config.toml
dataset = "larger renderings of crowded toy scenes"
train_examples = 45211
logit_normal_time = false
head_dim = 48
fused_qkv = false
eps = 1e-10
epochs = 90.6
warmup_steps = 480
Rows from block 2 of a small class-conditioned image flow-matching model, named by matrix and row number. Rows with one number belong to one neuron. Each number is 128 + 24 x the weight over its row's rms, rounded and kept within 0 to 255. All counts start at 0. Numbers have three digits each. After the name is the row's rms in percent of the matrix's.
After each neuron's rows are labels from the 100 images, of 14848 (inputs lightly noised), where the neuron reaches its highest value: "strongest on" is what is common among them; "colour at peak" is the nearest of a few named colours to the mean colour under the peak. Only what is clearly more common there than usual is listed. The data: larger renderings of crowded toy scenes.
# fc1: MLP up (model.blocks.2.mlp.fc1.weight, 1024x256), inputs 0-127
# fc2: MLP down (model.blocks.2.mlp.fc2.weight, 256x1024, transposed), outputs 0-127

fc1.549 095:127154098133141141150125149155129149155107154117131109158145110125148069110137117091116102101151131159087110108067102116126115092163060140093162129165118141133108054110149113171141121174088106096119188132161152106090135161119135158128161106142164106135150164120116073136077140122142126136118083154154149123137127133137131149123137129128142139138116136110123094095131155167093128121114
fc2.549 099:151109122147119113156144123109110065119097129134138099108143109143161154099096149100114097114139171132126115115120107126128120179091095152149151152143160108129151133090132132127152103122121072158119147134161141171136121142109119133130124114161104120093104122158142136126086113062132095146146113151125125127130104165107083111108126117138106110085130130128122104120145115080120104163115
strongest on: light from the right
colour at peak: green

fc1.476 084:151120143070135093106122146104106103145130155128047105100095104142129154140133097127117116174124146120117118103141088107114108094132128128093119106133140112130114108116116110138094118114113064117134122107125129146123104094180087108116139143120157125136114109153148126129168180071166124119131171160126101147147154141138133139098161142124143100139133118131110130108098118105146148158157
fc2.476 086:140120167162122119168148142086106103151141149127156180081141097080100113107108115225114078119140100123075143142158145061115140135107089100127134098112110158153151098105094160124119118121137121135124109127118144151143149152160153140136165114143156109104134107120106108149119153158126110128145074143175155132111145152133129131127156127160153087120101150127128114130101107183133125147168
strongest on: blue object
colour at peak: grey

fc1.696 088:118108153156158176125160113147153128100139147158130135097196095131133103111111137097128122154128149116108131086086089129154107105130088121090126126098130165122145129142133141110143122118140123138155178095113188141161132082165137132123106147146096148082126156112177140123119212131141140121166099116137123096122120145097110161115164156111159112148116121120135102135143157089149110112137
fc2.696 082:061119130111113103147149131134115096100124190151115140120113152135122179132125114158138128088095124146128093116126126145139151128158127183115089117146160108119129128063148151145132126129082107135162124092119146177149163132134193146126141137137129112161085066111094131143133116116092133119126088149070147105131137161136101126135124166134113134116136126134142081122110129146109155104165
strongest on: light from behind the camera
colour at peak: grey

fc1.70 093:096129196135135158127138106095140107147154144125134153131119225157127124122109109123097128149083121152127167125070147136153172121106076143128130111095112145153125153117143132106154104114120148103150105120153139115123120115146115119119085139127098177116088101160117131136141119101153141152105121083116125130151151136089131154118151093111123123109126146147117097134173122152135122159133
fc2.70 091:124161170124120134101144132113103148089115155111131150164109111133131123107090130120133148111105102141130178120137141121151147074145184091102096107084093118157136124101148146121125125122153119109129069154126164098124092142082108129101151125118120125092127138140093095125142116095124111179147125117105163153131150123051123107121106104125171131120136159095133125101183147096103094156109
strongest on: light from the right
colour at peak: grey

fc1.275 078:104120120160170086163133174111096110178143130076125130103119099133178136089139154207120099121163121112098119142106134135159174131101130129178130126126113140108121117090103149090101141099099123181101129150157131166136118116164136141113128112108144072123152092074136158121145151096157132132134118090110123137093122122145158113118114129126117122120124115141134165111142102136121127132114
fc2.275 078:117109141162119185096134132135138150129138095152104116182165131113133149085121151147100136168109142123119100091102148127148161131187142143114089157125128114130127104149151125127118128150135157155112126147128122130131168061155089124121145117144117040099126114130127133151150125099152121162147083109153108162165107193105096133116116126149110115105138128159120136143116127108117116134164
strongest on: teal object; its colour: teal
colour at peak: green; cyan

fc1.117 081:103145092116155142118109117146135144142161117139152139102128114099074122142096150104148134126116130118103090138102144153086170131146130120153160125088126117115123179117113119133142130054125081130143125160132112116166122171109109107163129139073121141147117093182107132118143131094163124137143115118100108126102169137110113125115148130182071114125145123121140170130128121148159107146110
fc2.117 078:109124166107121131098146129173137177141159122096137084111082109139135148143091092117128104143132144118152124154136148129074148125113115113088135136142097128094091135130104124097071120128110111107116105163153155161123106113140128130066130112118106097091127125159116129138118192132134090144145149074156118155121073132114136136123103127132119143141158143153103143096141069090086133156121
strongest on: its colour: blue
colour at peak: purple

fc1.420 088:144141131131106113075159157150114152144106124103132192102100111135121106119153139135109107110136116083132097099152120133153139136088132103161111123128121138144086110144157139142120102151077110118168101117146104080085130104143114135127117138092163149119143161123117137115106106112126158165145114109101124134136135124115095115122127106145165151176145169097135123157120086146098119123154
fc2.420 088:156129165145173118125099087170141100158126140132136086121151107136124156127147149136124159109178100111126112092173153167132106101115126140092142135132110154133144128129130166154121122109140097124123135131098123122104148135122165125135091171103156152092153124129119168103074108138145110113158121103078115084134121085148099184150127135156123127200130112126096090142112100137178136140095
strongest on: red object; its colour: red
colour at peak: red

fc1.697 105:110097114109147084112117175127121145098211121118131121147094123109100099148091104113121136135144135189104148122105130115148126118096104127146149155090114126164133123140147120132166123142148104125132119103152175129165124141160172159152147116152094114145150158133148136110144079119122156143075146188103097110109109171189183136119136101144108133147153115147099068107111139138113103121134
fc2.697 106:147115138102099138117140157109141120177130134134096108168119106101100143105129143132099100069125130103181164141127105153155060105091117130163153141136155119133102138083137140179148120108142114101120143105168131113115124079121161158127141150148150130172069110153098138119114137090091166140085134121120153173138152178152156133185146130111134122160138086178084137122122157146137137147137
strongest on: green object; its colour: green
colour at peak: grey

fc1.17 090:124136115126155136147104121109136155137119156139143126148126166120121097096127105167120122146140132131159109149112142168133109136097109107115145132127123124147137121144076134108137156132149087176105161124116119150103113092094119132156129140138122087111073088101108131138148137133117129128113158116112154160157114141119099125105137141099162069124122129113124123131092093128152107148182
fc2.17 085:159134097150116108077145168128130108135140126127133088125130132160118173131123153147127104145167144102178166111127135104093122105189168149125123060109102154155116126120133147083151130130128125125120149108127121123121144120135141109121105171128123088122142130088090148141121079166161096088173112129091142118138120160150116133163128127157116134126095159106141136113108131141145135140125
strongest on: light from the right
colour at peak: black

fc1.584 087:127119090148134147151166114090127107122087117127168130148166166103122141072134169164140128082158123146156101149130142079157160117140135161155124142131105167102103136110132127144140133155154109164123141115170119115113101105152191139165094147137127149126140088144149127149117086149112135151162115158129080121145144154113112121121146088147167177156138142115139145118086118121083109138135
fc2.584 088:129134132130107120144148111072104137124146106148091136129104126105140128132133078117144150126122167137153106121104134140169172122197139139152122142152083108152146142099142090127167138188066097191139104097120143137141173134109130134130121109147127189093159123130138152140159114134121142083116136131165140114129123100133122111105100124140131099108176127148165144108088109159119138137113
strongest on: black object
colour at peak: brown

fc1.721 103:141137134142117116115116157174105157122131167098105086120136106152143145162176126162108114121098134153139121128095100146130114118120168111160163116130149130127133116129108115136121183167143123130151190118137165117128163168133107151129097129178107124106120114125107149167147128151128128128159123134085164103124135112132101141142092142117100107138118156112137152125081104109123121107105
fc2.721 095:130128116164083139096122115160142163157133131105144154178108129105153118144115130095104100098131141080152123145090115098176130091157161114165107112148127126113105139170155150129094139098151142114125173153117112089091094120128108140127134126089158183133150109146104156107132122155141112108133140101133111127106131083115128126141139103132085172138090149145132072124068148112099131150115
strongest on: light from behind the camera
colour at peak: brown

fc1.658 111:087128090110146128138118147027096146121118155138139113152117171187130100160132139094126129144136118150154139143099128113125138114102109145118096132142134123135151140151106109103138144168123118139094160161114125111172151158085144146145139129126091143127164101136154088148128086119136122086139143115141090080133130160111134080098086107107141144132095133097143148147118121158115121111137
fc2.658 135:147117183155127086102156119137126133154108086132152121115136144135084134167103117128127141108120141126170118140132136147138183099069125170110156115124100147112152107143132144134138118117156145103119108081153116106130117153130138116131133105113114149100169128119135134122124116148143088103102149123117148129133120089169151117120109114140122158171129147068102109127126119102148148136078
strongest on: blue object
colour at peak: grey; blue

fc1.740 089:126131123114160145173116117116100134168140153162126128117097088108176116140144140117120172130124107146163173090140128159109143126131140099109088124116106153129136160109129160111135116129149148138153176112140118089119131135098133160128153130163156070147127131114139115126126124148110109091120137146162132139161127154155155121121092112110158151166147117117138097139071147103158092130081
fc2.740 090:133114124124108094152134148109137157152190114122125140134123128177100104156133150115135126157132073138123141132180169134138142152150148110098145138137139106089128137144129137138112138148113133147122117152150141150134111131125148141114137113072098090082118093096122182148158071159139105162145144115120149137140121171116185126146131150141098149118099100174131123127126125093108108100147
strongest on: hammer
colour at peak: grey

fc1.244 098:142102158126147087108107122128107171091119147097135123132097133144102089135124141123090063108073145108130133114129099134115093115135050159106141101127128104119166092115109102102135152152138113170132113126097171153131178115130125151126103142151098109142131114105146136137125093115119124154184108117098171162132126160099166174109124158151150102144121119112109096116144083148121127099121
fc2.244 087:146138124116136096164135107142116103095097169117118123081140119131132116142121145123145167169153151145084132110157170148094070151129154095105083145112092209117143134093091150105148132115128128162116097130095168163100145112103119129100135154105153108125093113098138140137167095143104116121132083132116101143092117162096147111123117161134110153098124143096130147096130180139106110155141
strongest on: light from the right
colour at peak: grey

fc1.551 079:163154138109133105139113137111149132148114137124102109186137131164127114143112109133100126122138144164081111032125083113176123154107132153095098138124100139135124132133137098148111143179138149107128136118172131123084132103139137156135133131110154130120137097102136129113147137107090139141158097133123087123098107124137175134125147081136148164142130125141105100138164114129122141101121
fc2.551 080:146159137135142105130090112109100127087109139111123077131163093111117150141155134140152127145144164171132107147127160116143136159161142144169156067124088142100119137119159121114155147097110127116139088116121150143113119123151118154130138109142112104140147106131112118137124124125142086173126145135165115114100119137131148135100140150113145124147108101114122144121176164155136153095149
strongest on: light from the left
colour at peak: grey

fc1.326 094:136161120129162154139112130140115148143141141091097138157107137157147118128130144105150089176144144125132142145107118169155111137161093151103140101127133134184132095101094123101155156128107126137112165104123143139141119128125145175097156120172101127152146163124145131134111137143106133165160119124133162126125143127112099121136108145122119121142126155187138106130105100128113150139114
fc2.326 093:103106139136142122114129111110116098134096093118153132148104131138161137179111123122143160105125180139173115135132143155140131135127137121126112175172130142085112129160124132145109079107139160126141094128135202077149152115134133122151122142111168180127130123168112120120150115092130136136097152114111169157083124137107097155065142139108159107164151126119144081121129093157107137130046
strongest on: light from the right
colour at peak: green

fc1.54 111:172121120096113130110104132151145150121160128127138106104143145183120079172128135110159158120109120128168092117171081138129088152134163126135139138131135094134160143127122158138152122176105126130144175113151145124159110117148057109160103134128141064154152162157131098151184132157098123091163155159139102124094134165121125119138109134136104078109100140100120156132083130127129116148105
fc2.54 098:131132125099108104118083130140112145145122176130141095161113144136115168127147129150111140162114090102151114122144134140172150107141191115118171131097106107132140135149134148133143106155138108136114167111154135076112126124105131087176114103127124061128115169120147163163076145158132128117108162128145148149119113115113141130119149128154139161138149135107121154108135129136131137175130
strongest on: hammer
colour at peak: grey

fc1.178 088:127090147148119160098137161113139138130117129149132090147094117120156152129097136126143145140143113133129146106135129152133148144095127079103141123091175156106086184153150126134122140114146122116132123120102167133117116128138160116173131127100117109103144120208170122143089207149148122056166111141154135100128097138158088141086121147131188144138158184134133095099091121115129117083124
fc2.178 090:126133168134095176138123134103123116165136161097139101108125129098094089119132114135140103087133099110126106154147138118113146112128167135115091105143160105100101097114092131118159101135145169138143126155104118159089145137138114148141113138125115094090131103151118128152128116111127140167154116135130168094104134142114083087184102125170089148128153102092157142141109165119115169114120
strongest on: hammer
colour at peak: grey

fc1.98 083:188106114164115123132105130135114117159156103137121107083118114090119141142133163108136097174168098094108101079170088143150106126104138115118113113113085122121112119180156150127139107117151096139110111108081132152113120128177180183119173136128144126123126134128111083105145159127125124139168159098077123120146134137140170134127137125116089143141151131124138123134143137075117129089091
fc2.98 078:142170146126111147141103106096138165152158109112150129135131127156118103109116134144153122137145101115101107125168145087134181125106128121125123162158110122118114131124112142172119120119132133154092141086151129139124113103163108149128091135131135132137118149144131116145149156090166147150176115153181143102105130115122127119103082139125142146131116102137145146117108087159140169129109
strongest on: blue object
colour at peak: grey

fc1.430 125:149139173130162148154085129127149117113120107102109158138138141161156136132130158106136153179092118149106078093105119092126127122118087110091186102077106155137085145076054133137110149128124142112156163132119142124134115081140141145134161101146106124126185112093120135119167155148164157111092156164117117079124124118095173084105127096165120110117113185106156123109138103107140149127100
fc2.430 119:157118180151143160122124142170132092158161127142123128085136100143135137162135151108121140148147097119168120117108143098160131160134121151108123126084168112139120166132106122099144138086127116103162174118161084108110121141133153133155123175100131166116187126147141103146121115151157109175179127109094130082135097099161073175152135104111093150124139137091152119109127165145129100130135
strongest on: red object
colour at peak: green

fc1.65 084:117109106118128116157108135118068120141116128182082162142132169122123120087116155114121125151115141141133116149118084114101140121088137126131109111127130165153167134166104135178114129096140081124139159122155079124105122140144133097123143136128123122083154104178180094142130081132129118162117147119138097101159088087132091163133127155126113105173112094087101136148150131110170124139129
fc2.65 073:114141121148158129104108099120144138147113130074115130112175143157144134067133127104139168119146160109138159180091172129143155132080139114122163141144142101139118152169129079126115143142100109112136077151122150100142131140103127121155103146161110151160140123149126128111129101095145087128110130116126110095154160140141125120113158160132142137130111121125125111143189142137074105113142
strongest on: its colour: white
colour at peak: pink

fc1.383 104:146125111107107120140129138151125117155151165106110070125101154157117104134106146128173100136129177124152138122130125124107137088138161174152086110165129127139107095151132131118118094138136131114136119133104098081161137112128100136175066141123137145104184172155106153133138126130088101110104126147130121111118147139151121149152102136166117136115142156106144109120149118113109149154105
fc2.383 104:156083116123132132177059109155145150194104128079192136103117111121127162153135135114117123097113110133117152137187096095145122138117110131087124152152166143139175141134115149128112129136148133128171106125148081111145154160099166147137136115145128157123169167149109135125103127146121142150143113097164154203106096157115167140087142130128129154165142139148119127144153145125155119139153
strongest on: light from behind the scene
colour at peak: red

fc1.640 092:112078152147147121163088136114140135096152156141173128122156130148131107087091141147153140126133125165143112116172160082139186138112103095160142166134109084109107116134134131144148143172117122163139071133191139154119130118105140114139123145114115074115140109147172093164170153125170117145133106126114097107137145176126091112125114143097154121098147140152114097128104076156149129134081
fc2.640 095:116137163116156106145140168091144129108142151126108125126129148131110125162108103150103127101116122134144109126138132126133170149160125122142107158096164125077134106138143113125153133103111131137147048150101137087147122116137169148116132123154112097150139132114105131101168092111093152145103117124148182106126094140120142105127158131136115107080095111138145099131136096116128141086139
strongest on: light from the left
colour at peak: grey

fc1.425 110:124146093140142127113110178112120173110128144143130117105132111096150147136121131150153109136110119080122112192107104168118074129062139136130167145132118159141126139097128132132139114170094114186139184138162138125085130154092129106143097129213132129078119139126099102142149156116133195079111125138122078107150152126104117089128070140142143118126092184107162163116126108133106121143122
fc2.425 122:130108117142149101119087134123095181144119104123160130103158165112141091180124141149100160141125118098147131179121129140112187105093113157156157126126131117152129117160096110101124105111107147125096087140136107121137137136116141124088133140097142109120161146094099115149148096156093162137136140124120159129155143134139160111143120157103098101127122123106109126129173145099101131097092
strongest on: light from behind the camera
colour at peak: grey

fc1.662 101:152135156098130124133088148127103146123136139132145079076127115124139100112123125114162141097134183112093102120114126085124121115097109071086140112109109137158089095177127116181162116128155157123186135136163135129161130110121093118114121105120096147132206132154106137098151140132132112160120159111146107159088158127129124121135108146114100149111100114145124151133113124115123106161112
fc2.662 094:099109159116134119151163140145112149130122154132112161124107121163160172151126107132162206163135169132134157105124139125126146129152063085123136166130132091148146114146130147126094150137168085139074123127119137106105151175145105071122102129146121139151145124151141151108134125110116128116119133135180110135153125095095141152111132144125182154150107113132133136170177149146125148121168
strongest on: mushroom
colour at peak: grey

fc1.556 106:112120121107123160111103167130101147140108145158126133156118122127105121187134127137117135086102070126110106135141070105104095119140116167107126082097139156115152135149133129124100138168088127130129142155142107150100100136133125094137152122147128124142152105104104103122158105112137133139125139134136062118133104101101146090097146084114173090094129147107149150129104109153104099120141
fc2.556 131:166166113109112122148137160138149159107122115196117147148127124114155135158136135128132103146156103118127130136154137131056112142102105111156095112135104153127096118160119120118110081116128144132145109122147109141157138105113112157151125161117122146101144163124137103133174069119153096138147137119130153097128169116120134141135122169140123115170148161130129136133111133129145132133102
strongest on: light from behind the camera
colour at peak: grey

fc1.659 081:158162147109125145144155136092134146130156154152136120122145070109126150123130149147119150131111143131096140149102092137118136165080129143120133124108131137120164125138154106179120117105118130117132130104160124148112164184157091116152125146121125161152108174097137144132131154124133120110105118126120140135103125109166149109152096111111153094128123126113103151122183119146117140075134
fc2.659 085:105134090145115179119136139140091106121133148130077120141116130122136091069118147083100112128085105121153173152149118123145143113118143118122135115172174125122121156154098131142103134168129086165089124104138108149142103124119133092117136109173131132129128145135112111108158106123112151126096133165108137098165157075122107107131146118138108103116145126134090099123178140126114135110146
strongest on: light from behind the camera
colour at peak: grey

fc1.531 093:093170155143154103137139139133135108079090102106131120126127125136124130124093121112171094125114104163138155163081125125102131113131113110112124130146133114113124092134149163149125097089093148139139158156108144122108158113123135139116151141145108168115118154081138129157106139137164118163115111133120153147161161107111129104098090170146120137179157099133134119179147134146117195139123
fc2.531 086:092138139128131128159109132135091146094120160130134126143152145128132110135092120130140182151140118095154116122136158167166123121125150094100141106111106095146154106158134098155174104188130149134140149134129141122119134128125093108133129135115127128162144165115128126127122178174088148148080105078151132155086111085126133132074161118139147108160146148095121168143156153119158125117136
strongest on: light from the right
colour at peak: grey

fc1.146 088:171100119138101098164082114131143130147144107148120203109123169122136096130124126119140186183087094103119128118149115101163097147133113109099180149137105134174112099156097128144132117156143110167114125102164175117122131136097126101096133102147107102142115116124150181159116136101125102100072113131110135128154125171124136114122150111140129119133118112110163099135132142110109109099121
fc2.146 090:110115178183110151136125157115127131144156118145096133128124118166134123109124139135145108118116103107128103161144148110145085142166170179153114156132123098135170094124080134153121163125137152147180089094110127119130118155084132119146121141181121095142127143110176153129127138109125146144153141114118154093154109127144142152151098150180129101132112134156134103138135113134125116128132
strongest on: green object
colour at peak: green

fc1.364 099:170155109145127131149140122135112153103092151164163132111130125105143147125159109138112117134134177123135187113092064126114126101116163132132125151096149134092123117123129112115109134145105105125110143166117172139101136097170129114102074144120117146110133148082123135129136119160115105113163102130117115137114128154106124109093133102136152123137157136139097099150142087122100113146089
fc2.364 093:115125106126135112146125119094121128112125128178067186145135146158153116129156104070117160101102125094122179137125130129146114151145106155130114136132078115088145132118129105097107133162159144122123163139095159165109160124123109159092134111128135154148094167145130078117146141174069118126071090144104069134085122133087126123086127117113112132072127104114121144147104124115121109147128
strongest on: its colour: white
colour at peak: pink

fc1.661 077:098103153154142108120160108092168114131146106161108103154149130115130130108077106102100104150109132132144057152138157136129139137152127111163137096144110160143162134101160154121139075108081137150191113097103123123132129118109130160119116140092128133133142104141083130129106107085104115083152115101145112139099146099113124118152149131137087119098124101137161151122146160126110134133128
fc2.661 079:157102090104135120119158125134083125123140095142148069162157142121122124134125132105106109122112134146148090086117151145100124128135135124137153189105119104112035125112132100173143059128132134111111107144107129156127087099125076107127107105134142116110112075108128151149123180164139121111122112134124111162144134066127133146104106139157144141126157147142124138207144092110111144112128
strongest on: blue object; its colour: blue
colour at peak: blue

fc1.58 085:136091158126146151160126125119128126153118129097104132176155201130119119178051134126130155151147082160140147117131099143124152150107094121098135140127095129117145117082136110115153146131119112127126100127125138111141159120115142143112115103104110160135113175100120132131108077119161158135140127154202123083114131121140112134112142098132110132192117153104144130127151112121111117115161
fc2.58 089:109161155130121149117108119140134104156104142110159164146127135127161171177075140100131134132119130148123147116180147103143139117137103119137155138150095159105129082156166156105127107100138116161135129120092138087158116130096080136100126110101120154115179138150101114131134118124118103169166116123076135085120099112142109098055107153081078167143140151119160114121130144086163121121154
strongest on: its colour: blue
colour at peak: grey

fc1.557 093:094122119103139160119123101136168125099169130148128102127133115128128107133091101126109131121164189120097128149111093111160138148140110167113097080148107156094107136144125152111115108089110165125169113157116131094141121103111119139129086165133131154111160147129143148097087088104139074133114125130122146162164137122102142126099136106139134136141119111123118077137161129128135141152092
fc2.557 105:118111091140145162166121116138106097135119152113115101102156090135098168107107124116149120177091142130147116130149114138144141138117116135088117141154181128106087174129150090129104068128134103138121080103119132147133115121094093134127117128146120139120145175127111142172179142091120124213095132160130139111120135133138074137137123106171141086142116128100119124164160091124117095116113
strongest on: light from the right
colour at peak: grey

fc1.701 089:157110143147135138093075114092174157132145113140194129129101124123135112166096176121167113146124121142096160158101135128145097132120114135097116152170094154090144164108096132122094104130096128101115120108098112122143136076135124145098111119156137129164127136146123125161118106127154168114127121097142115109111176110101145109143134170129127114149179106129129086131100105109099116150137
fc2.701 078:157130171098119119128147093057127125124122159100069098099088136137115141128083127110124068095197159184134129064131150132163154119152145151134120115140144111121114108121121103150117175129115144148109130126136148119105151133119153109151100124149130115106137093137110154126149114131136151127127137125135104109111123083156120094120134136095154119108141154112110158131066127137148171132143
strongest on: light from behind the camera
colour at peak: grey

fc1.435 084:177125150099108125099110139126121128096088105130165145143159105144143107178166148135150163118126124098117130160156118094109105169111120130145087100157142156131155177132143127179116187106134142119139124140194083095108150129133108137149141160096117140154121133116129114123126067099121142121135128146136111113112122119110170139126105112146104127102129107118158116101141191146146142127101
fc2.435 079:090131121130124129154101157072117117138103120083115078161096119111135160116115143137128121129154101138130116102170112123113166134125135168142108094093130086113105108108124125080127156179133121129111122086146163145111115180104125103127129129114130116128143101137168095135126120106146134163151111104132116106152178115128172125159147138149142089136153149119126097094111085128152149134141
strongest on: light from the left
colour at peak: grey

fc1.719 083:170112156145144129118151177104105105102079111108142133119121155119081141105131129083156151124120170143154129148136078088152092115153105098115140162153133125117145130138095111124157129118083115128060143128134092151126126138142115086106151117146104130127123091148145145139126120123101097141168135110137122176116105148086099133149120162127139126173147131124171089086111105104102123164113
fc2.719 089:124124139166142152189128112132150164145121097172098127117133129148183117183180121143153142150145166158159113148125169137149109095126109122134146144162112136129082086107095139130089131151093139109119164144147073120102138133148113145113103121149140102121155106127134139154143144131126165116152088103113133110138145108170115146148108116143122130155112108162163120130108127107097129144109
strongest on: light from the left
colour at peak: grey

fc1.78 099:162129115135147178117092160135105139142169169113139115085125109151162144140089125124166111153138116124118124070134113067134112087117124088140116111130133135142151125180144110127133112126137096126131119114099116081134131106073133135155121115152143104122187149111102165132127091128081159142120143099085087138123086158121134116081118148120114145144127091151133123116108135124114112169132
fc2.78 089:140128121098124107138148144118139135120121169110139138146103122149124150148131103126130200168159132107141122128145174114113114099107132124117129171135127143120166124167096142133098142114147134124116086119126155124135106119153123104165130125154155111130125107161123153099117150114155176106143193118115138164135115122086110144140133145117129129078103077170143108136171139155130115147138
strongest on: mushroom
colour at peak: grey

fc1.753 118:155124115108155144087118143114092151076097148079083182136109147071109161127156125141128089168179192134100128163126126094152128106135068126115160092129098108102158141148140161110117117121093094130151099123125165135146124135147106144120139166140130124117148093150110134143156086133097111119141148119141138117135107146142111134171145150133111111139128146153087129094118084120121143139124
fc2.753 118:128135132087143139163166113105115110086118156101168161139103148107077101103149131099076114110149097112126121149177139146108111114147153127144084164129118105109085146122125137105130099155124117125133130132138143144118158117101128114141094110078134099092181052151135112168134099150097097135140153141137126118094112134162118114139114121107136103134138093138173104100139156128125138086145
strongest on: hammer
colour at peak: grey

fc1.414 086:109122116138139114102116122128120147100123061120170131090119102115133097103118143142101147102148083117086134103132109126126135122133120123106164121145148117168159127097135086175108171068099130143087118120124127115133173134114181107137124148093122141089172103159156068095135171128101167106135123122120137131114133093118159107080143104119154118103164133179102153142131083157087122126155
fc2.414 095:090161133115147160157098140148126141162098122119178092111166161122145155113131127137111124102097086103088118102135173112133125123137146081097141133149150124147129133142077150108145128146161113148102187141136118104109153169116125185137061146125112158150141105146162107090124161121111121156172130124164124129117150089125136162101134124124144137095146113147116113118135157110108135170117
strongest on: teal object; light from the left
colour at peak: grey

fc1.680 095:133129158096122169115136196099117150182138084141147135118133159124095130165148139086110103145092138136140124115108116127094138130129113130103077136109134129122157132129133134105119113144088198114187148097122114105129147102150100122096148123148134169114124138090075131108127146117157125112120102138158137115114163120097168174116126132135162107174118139113141114119160127102162121127117
fc2.680 103:128115133083104119124128140124151131133174115157121160104122135130130100148096163206114162125139124115146151133084156128127112165119107164138145101162159113121109106148121141150114131147113120117125129130116091097129124150104149134155155142126113151105145157106085132104152122133147120125127118130117128101135134112120147080086133180162108102147128179123078081096109090132143138104084
strongest on: its colour: white
colour at peak: pink; white

fc1.360 084:148113145160135140136092137123085133175095137048109141149127166168095164125157105167102113124154152114108089116101086134116146121133087163146124155128132143123141124116110109096147160121082167116134112112117215124148116150151149116125119093117169156110152137130163125114132120110127115149106112096154128093146119092129106143137100114118147122130134101105115112110145116123110124150153
fc2.360 093:130129155109087118116119134102139117164129144018140118132107115134130092132113155110124176099144139111107131136134140122086122109099149159101148113117127116140123146163122113128123120189118146178119126131116143087132125135146150150148153118135146168134147091132138121124105101091102119160062127148095113150135098109145107145124155116137110158168105148083146104133140151142108148164104
strongest on: its colour: blue
colour at peak: blue